From a checkpoint of a small self-supervised image encoder: depths [4, 7, 4], widths [64, 128, 256].
Rows from block 3 of a small self-supervised image encoder, named by matrix and row number. Rows with one number within an expert belong to one neuron, the router's apart. Each number is 128 + 24 x the weight over its row's rms, rounded and kept within 0 to 255. All counts start at 0. Numbers have three digits each.
Before each expert's rows are labels from the 100 images, of 14976, where the router gives the expert most weight on average: "responds to" is what is common among them; "patch colour" is the nearest of a few named colours to the mean colour under the peak. Only what is clearly more common there than usual is listed. The data: streak pictures of flow and ridge fields. In brackets: how many of the 100.
# router: router (model.blocks.3.mlp.router.weight, 16x64, trained with AdamW), inputs 32-63
# up: expert up (model.blocks.3.mlp.up, 16x128x64), inputs 32-63
# down: expert down (model.blocks.3.mlp.down, 16x64x128, transposed), outputs 32-63

# expert 14
responds to: parallel (81)
patch colour: white (66)
router.14:111125159134151108161084167091129116158133106160117137099155118123152155142100180135116154141096
up.0:132103169153150118123161143142110126137126158098098134127137108149140084113122148148135115120130
down.0:088120108133134138158104112122128133162126116111117119143148147112090132134134162172195144129196
up.1:140082119116148097141115170111075137167127121117100129128112137124095133110155147137120145123124
down.1:132136108150144123146130140169138158139105129137122090088162134105117167152142131145173094099108
up.2:146153119174089116171091123118152117150097104162113130157119131106135103097161100160130120149129
down.2:099136146133159131105139126109156159157106108143087103153084135155108093174121136093127123194138
up.3:134143128155131137080146109131140108153116130136125087124139099133116077118120106086160156168163
down.3:157114135129125104145141111120143146102139127181155147124075144138173145141116154145098139148131
up.4:153167089121122101130129125102147142172167111154127176165156155098106111140114156200116134137145
down.4:117161121105164133094139124128157114142107128178147108155139108138119131126087105118152148140145
up.5:138094116117112123155135160111105137135138114121146077107121099111135124179106087109155115102109
down.5:117192077135135147146100092128149098115136123155110158116098108130126170120150124146101116092119
up.6:116095127140147140157151142137178133094114120107100140127125151112117094103083121138140110133103
down.6:083121128132179078101100143111099133130140163149165155110134151131132117148116135106174116138105
up.7:125122124149134137150153153118164140136160105071131139127154113145089137180166161080119135116133
down.7:085136092105164166117139107129104128119145139111112162119132129126086168153058107132189132169134
up.8:122089097145148145128138098167142114126138087128125136103102147134155122096111100133138129191148
down.8:129136118083125125147106195097116134096113121154123103133080135112133183126149094149150122107127
up.9:125104148161147132143063171105127133091138121137161095114110101120166126133167089146147147089139
down.9:143169165145176111100158145169141123111102158131146171130096159145155140117146105109114121141128
up.10:086102213100129136136132153116153090148134163099134099136094162149129135129154156160137162133116
down.10:092136136159129141137113103146115093109132158132138189151137128184142129168101139101138098144142
up.11:111127169142131159096137147147132110129155151123159077147120162083117153123120179105165142142112
down.11:120101115145071146111062134125111134136120141133139169115129116129071119128163133130139167119129
up.12:188145148130151105112095146097148132139135129102103109127140167135115118135123165084135156114119
down.12:177176105145154147126099097132137108120119153168140139119136119161086120072143070125113137130096
up.13:147133163093140132121088110144136103138142103200148084118138111114133166125090113092115115131137
down.13:138110161096129092128146106144132110129137131147160134158108131123139080047124154146119155119137
up.14:104152154158098116109134111142136126089131142114154115139121118100156126134154142115130109129092
down.14:114123135123181179098134106148146095169115125124155150153094119142131117156120111105106111154166
up.15:075122141159098139180112165073113104157108135165143131150151120131122132121091126138114151125164
down.15:129119132132145138092121097131127153125121126099187149119130143109165130107126142108161163147148
up.16:136115138110135108085187086100130166110112095155137139158150091108113120159119125141155093129159
down.16:147131102147145103153139182160137158148113151155102118132112121139114117072138159152122133111126
up.17:106107129126123131133086150122140118151148123176151109133110134141187132141119138120103122145109
down.17:149171138142129136155135141166134089142093114111106126124142155122134121142100132126086119086136
up.18:109137134134147126095146097128133201107130091167132128147117115149138138080153145112153123121095
down.18:145117119117124094125146142135150124140185177107123111131076084111145129159128156105117148109111

# expert 10
responds to: high contrast (100); parallel (73)
patch colour: black (100)
router.10:160157102107139092122098107102107129107178173154113153155095111133128114135134146130122147108115
up.0:166155144156087104117078133135074131144109148135159131125125146172155150149080142144119077164122
down.0:100134122129133118136136114119100125129124126142162112112151148114102088159079096135116124113160
up.1:161135074186095115109139142078129129136138137120135146142133099124085123134114116123181112107086
down.1:147125108134144127073083100121125097130119116125159155105059128168125121150115111092087088161123
up.2:113110142089164136128159161154120133142095086108139158114119130149139149123149124123161117122111
down.2:153118124135137127086105092179113117116090087136154103158162102142147134113114141130166139107127
up.3:101138115117111090096109115136153147153101086138130126159128120136136177099138119122136132119108
down.3:126145123120137129107084082131150123088152085115103132128132156160066126126170153135152145109151
up.4:177108133132133121138108117110135087161161087137159115131121132138164115152125115167148146130121
down.4:147152177113118088150107141086093112102141171114130153118151143142127155100145114142144072130127
up.5:165120145129097079100126137130159111114083118139123117098067155090161095144111124122125123109133
down.5:139104143157109115127194153122142126147111099104112111158151078117118124186126088100135149116147
up.6:117110111112149159119093179108144093164134117121134131157085105121130141137108106115103101131115
down.6:102109139131078184125147148150136136139113095127103133117102103118123107131138140105173134128119
up.7:125074146137114152132132122151175142164124160143118109128169158097091128157113124126072115127146
down.7:115136127124136128091138152119119130149060167120098139139136153105095153123101163134123130104126
up.8:116109105122104091143146052131103131152137136147149139123085133143093130123131125148132146119146
down.8:128150142144108144087137092086145127124125148124138146105113122135180115101145116134122139164158
up.9:070115106105149124107162122138121099125123160124136138141109137125182121102130153144161148144087
down.9:131102185146120106142134096117163124116119124136137174112138166165122111135116082117102127130114
up.10:124114136143110104159068131145150122142145130118116119148097158155156115060110147092122140108097
down.10:146138116155134107157120146159127171126150129104118154108149136150140151086136153170121165090132
up.11:134119133098129167141146155116126146123102106097149101118099136123129138113147113083146172153175
down.11:119134113148139139108158152132131125166155085154126175112149169128100114149132105102157114166097
up.12:124112105121129123101167112112168127146135122146121143136116130100116130133092073127147124130131
down.12:081110118115144146119144158122111116107128095116132115133150143117124150139132152124115132111140
up.13:128152095143124135111145087119151160087123061152133128159119161122144139122136123152140136125129
down.13:147139129061116130119121112098132113142151140135098074114132153097159106123182109129166101118143
up.14:122159127110131133125121116133177095095139087203116143076138133140134167116165157132134133100143
down.14:169153139143083149133136120123150113145164104121137118154126194121139119145110117132077116097137
up.15:109134085081103143113145105110127141105108188134158084147130091073129130148129124141130133157112
down.15:170157114112137126111132103107136106139133071124135145156151107128126126121126133154110090106144
up.16:058091140084119108124117156142125154072105135102127160138108152147163096128141143122117116136139
down.16:114095136099126099123100103149140108130142164117149110092145157175192148134094112098136135129135
up.17:132118073126164121094141144136121148178138153153122151145092128126114139169109088174149100146114
down.17:085139118132130093101120170147167128135100175106160106137116083148129090163140120142112142105127
up.18:129154119140158116129113101137135118096163139158104170152103094131178121089124107112099149128136
down.18:144140096129107165132140098096156095141102130159152161156109144170125141093128142107094135125073

# expert 12
responds to: high contrast (100); parallel (59)
patch colour: white (100)
router.12:133111143148116145104142130162194114119081153129137132148124119126115111164109123102140125084104
up.0:112149087146102153144135141099122146122149128122118172138113107152162121102092136076167129147137
down.0:212073138136160117163147152122100114127113125124142149122115104089098124148149183147120143149111
up.1:156140115127115154092120114141149131115095141108145132136117128105110111147120105107121139158152
down.1:094149062130128094134125139071131122110156128127104129133120109122111128114161114152135083102138
up.2:132139173109124157113123130140135097210147133155160139131116154128134146115110108095072116145077
down.2:116185121119129129137090113131111091146123156130146168139153137149154059132150125093124120141079
up.3:156143071118085140130132088139121110112139107114150118114126121078086137111171118155121134133097
down.3:122166129080140138106100107089149104144157112141138086133121105134115157140147088138159100124161
up.4:098093142107132111162076144134167120124129106116085137099157109162173118097119126139116105135092
down.4:162149175077117109094112152114142092090135121148155090151103137153129132136121132125190134099103
up.5:100097142148152113137139142107152152101153140104078124101122132154162157129143137141118137160120
down.5:130123149088162128106097058163105094101142134136134112114116155109106145119095160109119156123080
up.6:166055135106135120117149120123137123121119147131074119127121134140122131168120111139107187149135
down.6:145131121147120159156138167138143117150100114154129110185146139138114145115119150169122124113150
up.7:111111184122125076143143127101072115115110125110152158105079125101133109118142088146120141156133
down.7:166139141176113132104124151147113107155126175127073158123144106148105143117155167136125122120083
up.8:100132090099116137101171110107119140133089126127105149147154092069146121097130096125134092164116
down.8:121076161125133128140109172145119129132131100121132119090128174128152131180140143108105144146164
up.9:107120135109123142149171072164157105132116092062144135160183136108125158102140142089135152114099
down.9:120160181160117166104130155092148116120150116127147117117086144168157149153139133094125083175154
up.10:144120163060128092116141124124141160166121126149090165104113118157139131142171125146204150111157
down.10:126144102164120164125117130126124103142138141097112090145135130127113094112120102115118154185146
up.11:114126131145106142147148133086111124121134136062134109134129161157094143146091155130130128173116
down.11:109144101154108151138106121094101129116118118164134177149141139142108124137119155134141134128155
up.12:196137121100131143121072130129130118161144146106126135111137139094143132124165132136165166110133
down.12:105106130170160131167103113099123106095102132151153106142152148110103155045128092138132167126091
up.13:145156131121120176108157121129098093092117088112139092122161110114142146130151122113127139140095
down.13:114149068140120176048139069121186148117137128128137155132119118163166123120119143134121158167146
up.14:175137093155136172172110098154125130132169156140141116104153123122106127119108121120167096157133
down.14:115092131159154106122138172126143149180078179110109100131152159093162109124128144099114137115144
up.15:084127123163115140092120073146128153113126149134095113127097117153134175152108096149117161132137
down.15:163134128097115120131156170143119091109135113097100165155118088111134084145142139064090105130108
up.16:122120175095162148120119158115088145100106091141167131136109163133102130109119139123129139155100
down.16:141105142082148146149140128142112111113109168141123128174142165131094124138120139161098172100132
up.17:107093111154084148107127154129136174112131118148140126120119093089112115141141157138141119085108
down.17:102130085114132144103131090144103109153150103111186149137162170124135135113143113146115136115132
up.18:153128190120111142121129142097161125147105146153149128098144084139053136116086103136115130142117
down.18:114111139113146109147130090099133119096164194140142134126157160146143137111131120138121104117162

# expert 4
responds to: high contrast (85); turbulent (36); pair of whorls (29)
patch colour: white (51)
router.4:124102134116171158148170130150100101136109103156133135153135102152128155114088104142085143114139
up.0:103140110114161124165105138093121063112101117162140109114114111107101146160092112110129099172158
down.0:146149153147093144138132141106074089135171153138148120111111164153143134083134129134108174138127
up.1:134132108102123114118126128168132181130103143129102157107099114087106113145164123120166141127145
down.1:149158111130159121127157119113123137101160086156102080136142163117084099168143122084168168132097
up.2:136069156150081141122163140123156170129168134116146152116168134113114157105081146118175121111117
down.2:133109129094137137090101116088129125132135129145123136123084118169144055110128136082126107190113
up.3:104155098163086120126132134086140142140141147123144167126144102096091130145091128155170128169128
down.3:167127094142158152093170096138119118128139096148120151128152153151124118148151174151131114129142
up.4:098118156094110138111085151168157126126151121109134125119060118127102152147072106124130160171102
down.4:083101145144129172112127120113117098148105093124122145124161156151122083133129106103148134096098
up.5:143142128158138147160141111126126145123134178094137138127149095134181109132154061085132180168145
down.5:118155108134132128157158149133070094114129115148171114119123118091126126141136147134150125106116
up.6:152112115137109136107136070114130150145139099147114139126117123155179128098131140117105183120146
down.6:087147115152141099158085092102129105141106155165166127115119106121134176141160118114095152140105
up.7:131131141144109123137155163118106128104158151120150141143103119105148105126107134120116088138105
down.7:157172112145101094125091105131098150161131094155110112160124127081115109191154116122109139096134
up.8:123121112138138129157155152105139113107123152176117141124158092128118141116110113108134146153149
down.8:157125154132158118134131098083143142126108153185160094156078128070141124115124141125110138154128
up.9:155140150132098136142149142082126134162110098083168127101129178131127102159108130110149088137131
down.9:155137152106125178113156131091093159095122119095112128150137155126092095116116124122088130150090
up.10:137155129113117135133154083154143136129115154140085096145144135127135062170141135140097074137103
down.10:108097117144096137179136168130143144147157082116136135107132121134118128106102097088129185096137
up.11:134166115081133136183103128135163174151115153115147152118123133154159086139139155179137167119130
down.11:118092138089107091125136107123145147073134142104081110189157135133113128132120143089118091134106
up.12:134152093103105117115147136097124087159118079135107146133124137126126117156104187155107101136140
down.12:096102134149116127134122115125158157098119120135145129107178106109160151133117121113076140106119
up.13:132159128113129127168163134129117115136107114157136165133153137115125147155144106161103119169191
down.13:128141157144113099125140165142122162137127135115102190192137114107146112147111089091199171142131
up.14:138083144143166078082122097161084141132115074114138160130153139131113139118103123158094168140134
down.14:132107123109123110119153106098162126141125141167149143129163097151115176104136166128113125165103
up.15:157153129120099160139093123107141116151137160138160178110125175134124107122105101153138136124105
down.15:119137110123142142161140126137094110119143113148156172129127107137139087126128117104138140142120
up.16:153134125117173119152114113154120091125142157118112144112170135157152172110104125121148153118118
down.16:120143147109160130099108130157133132166068127128110135088109099126094114130110166120103107126122
up.17:157134140151120174153116155117118117124059097126131148154097131152137124123086109120155150111111
down.17:096111146146114127101105124114149112135152107134114129182130095122109132144128066127113155133122
up.18:125154109137155165095136098113149145096142127134087161181101120083140121107162123138170152081127
down.18:172178079129105098130155081141103118143143146126165151164135141087120126107143116137133132156147